config = dict(
    image_size=32,
    patch_size=[4, 4],
    width=256,
)
Rows from block 4 of a small class-conditioned image diffusion model, named by matrix and row number. Rows with one number belong to one neuron. Each number is 128 + 32 x the weight over its row's rms, rounded and kept within 0 to 255. All counts start at 0.
After each neuron's rows are labels from the 100 images, of 14976 (inputs lightly noised), where the neuron reaches its highest value: "strongest on" is what is common among them. Only what is clearly more common there than usual is listed. The data: rendered made-up planets.
# fc1: MLP up (model.blocks.4.mlp.fc1.weight, 1536x256), inputs 86-171
# fc2: MLP down (model.blocks.4.mlp.fc2.weight, 256x1536, transposed), outputs 86-171

fc1.492 [136 192  66 141 118  94 169 134 117 112  58 142  76 116 103  99 152 120 148 151 152 216 138  98 159 138 139 143 155 127 140 123  86  77 121 110  85 100 144 118 154 166 132 107 148  63  50 108 160  61 135 142 163 111 134 168 198 154  58 167 100 110 133  84  91  96 166 186 103 185 166 149 154  65  80 120 160 193 109 180 134 177 126 155 135 117]
fc2.492 [ 65  88 117 113  93 124 118 104 186 126  89 208 169 154 136 173 175 139 129 150 138 134 129 120 131 165 143 142 173 144 101 136 117 158 153 160 141 127 154 121 126 103 115 186  83 115  84 123 100 140  97 104 141 136 112  91 132 120 152 150 169 118  81 130 167 119 132 142  75 149 112 106 166 143 177 125 146 131 193 201 124  73 177 169 178 118]
strongest on: rings; lava world

fc1.267 [118 149 157  77 131 133 103 142 135  86 124  85 195 125 146 184 147 145 144 115 119  55  97 125 137 113 113 130  91 138 139 145 100  70 147  99 167 113 173 165 145 164 138 138  67 104  90  83 171 211 157 103 145 111  84 133  80 149 176 154 154  69 164 177 104 163 102 119  79 129 137 162 171 153 138  76 133 164 103 118 169 110 162 102 101 106]
fc2.267 [178 134 136 135 166 158 217 104 151 181  97  71 141 132  93 122  83 154  58 124 111 197 104 143 148  96 119 115  94 131 158 146 122  35 128 121 171 135 106 153 145 108 146  87 151 223 162 159 128 114  99 150 114 120 115 153  80 127 144 165  77  88 124 165 151 103 134 142 108 107 122 152 150 125 175 100  89  74 153 164 161 103 193  82  88 128]
strongest on: rings; ocean world

fc1.113 [101 158 157  65 130 107 118  57 116 180 141 177  69 146 141  28  72 134 135  94 116  89 123 147 128 154  98 199 157 112 131 118  27  83  83 116 143 133 168 129 141 123 120 112 118 114  67 115 136 106 129 166 149 117 229  93 141 107  64  85 105 133 168 110 126 140 124 117 118 141 184  94  99 113 114 103 104 106 105 139  99 140 117 146 150 136]
fc2.113 [ 92 105  93 168 136 153 127 211 134  78 170 171 126 117 124 145 103  74  60 135  71 141 134  83 163 133 128 119 109 118 104 154  31 110 117 138 162 144 106 104 120 134 162  49 157 124 101 207 134 129  96  78  59  91  58 166 107 119 130 147 118  72 152 145 162 109 128 122  99 131  98 181 107 122 128 104 170  94 130 155 144  23 126 124 152  82]
strongest on: glowing rim; half lit

fc1.305 [ 95 106 162 157 191 141 146 165 122  28 149 124 125 117 108 148 124 116  70 149 131 154  82  96 142 164 161 115 127 117 126 132 174 170  91  67 170 140 110 123 117 158 123 176 107 131 119 197 101 140 150 155 130 113  73 158 124 104 110  51 150 100 106 135 163 155 163 148 121 166 141 167 106 134 146 128 114 127 102 124 124 128 112 119 136 137]
fc2.305 [125 151 136  91 105 107 114  17 117 196 144 131 146 108 126 150 114 118 154 132 119 153 152 135 144 178 136 163 139 132 137 162 130 168 107 138 143 114 130  95 166 120 110 123 170 157 110 173 130 116 165  92 152  90 172 103 120 153 128  95 138 142 140 118 165 122 115 121 134 159 118 143  70 124  68 133 143 134 144 140 118 161 120 115 140 131]
strongest on: glowing rim; crescent

fc1.111 [ 69 144 157 145  96 163 178 117 144  98 118 179  73 114 143 100 170 125 112 124  91 190  76 123 142 119 132 207 168 122 130 128 133 123 141 161  84 153 109 102 164 122 157 162 150 192 166 121 107 135  76 125  94 176 100 126 131 137 127  30 133  95 166  30 107  89 112  78 181 143 153 117 110 103 148 123 151  98 156 119  41 122 101 158 145 114]
fc2.111 [ 81 135 144 132 214 164 163  95 129 112  86 198 106 131 148 180 166 116 139 153 120 128 150 140 120 126 156  97 100 139 109 145 129  91 137 164  95 145 115 222 123 173 145 136  77 102 149 171 134 142 116  94 151 157 122 166 131 130  88 128 120  99 182 154 160 158 127 129 113  99 153 166 170 110 116 117  79 164 139 150  43 102 143 105 110  56]
strongest on: ocean world

fc1.623 [133 174 177 183 133 115 125 101 134 100 115  66  99 150 122  88 169 105  65 137 132  54 172 140 178 119 152 120 169  89  96  84 145 153 147 138 104 101  84 118 145 115 149 126  59  92 106 139  96 154 113 125 173 134 119 110 204 102 145 127 110 179 167 101 130  83 140 155 145 132 214 128  85 146 115  63 147 143 181 146 163 103 145 166 141 116]
fc2.623 [161 159  93  62 122 138 147 135 153 118 154  26 154 108  99 124 151 140 140 109 108 100 153  99 139  83 105 150 151 142 138 126 168 154 129 163 141 111 160 159  99 105 164  93  84 128 150  91 159 122 108  96  72 112  94 111  79 178 156 191 127 115  56 123 129 137 147 147 155 162   0 139 123 115  94 125 140 137 120 123 122 128  86  96  98 123]
strongest on: glowing rim; ocean world

fc1.676 [130 120 116 153 151 119 143 121  93 120 110 135 135  66 137 157  91 137 149 171 142  96  74 131 100 168 139  70 130 151  86 136 131 110 148 154  76 139  88 138 157 119  87 109 144  22 131 116 115 194 107 138 136 143  76  62 154 169  78 119 122 158  87 108 102 131  95 120 130 168 120  98 175 179 107 152  98 155 138  62 131 144 125  88 101 152]
fc2.676 [ 82 100 142 123  80 134 155 109  94 204 128 210 114 136 124 124 114  79  99 156 143 135 134 105 143 136 141 129  52 125 121 156 163 148  96 205 131 113  95 115 118 181 135 137 155  63 126 115 125 109 108 129 167 153  99 121  53 116 134  72  94  95 156 155 173 117 109 104 127 180 165 151 141 106 179 118 128 110 177  87 122 135 131 162 163 108]
strongest on: ocean world

fc1.380 [ 93 166 187 161  96 108 138 101 131 125  92 147 128 115 108 130 200 115 140 149 140 113 181 119 148  81 182  94 121 121 138 130 122 143  53 129 128 168 125  80 172  88 175  98  98 153 120  95 128 102  96  87 125  98 192 115  93 173 107 130 120 161 122  84 130 155 145 161 100 115 133 104 172 123  83 157 107 185  91 121 167  83 109 149 136 144]
fc2.380 [140 139 134 116 145 103 148 125 129 147 122 147 122  96  98 112 118  85  90  95 147 157 109  56 149 176 150 155 121 114  55 127 160 148 142 110 140 124 116 102 153 106 164 139 114 178  80  96 156 150 173  89 159 126  87 101 117 138  89 157 126 115 127 148 146  90 109 119 155 148  83 111 141 135  90 143 157 129  99 138 171 149 115  99 144 185]
strongest on: rings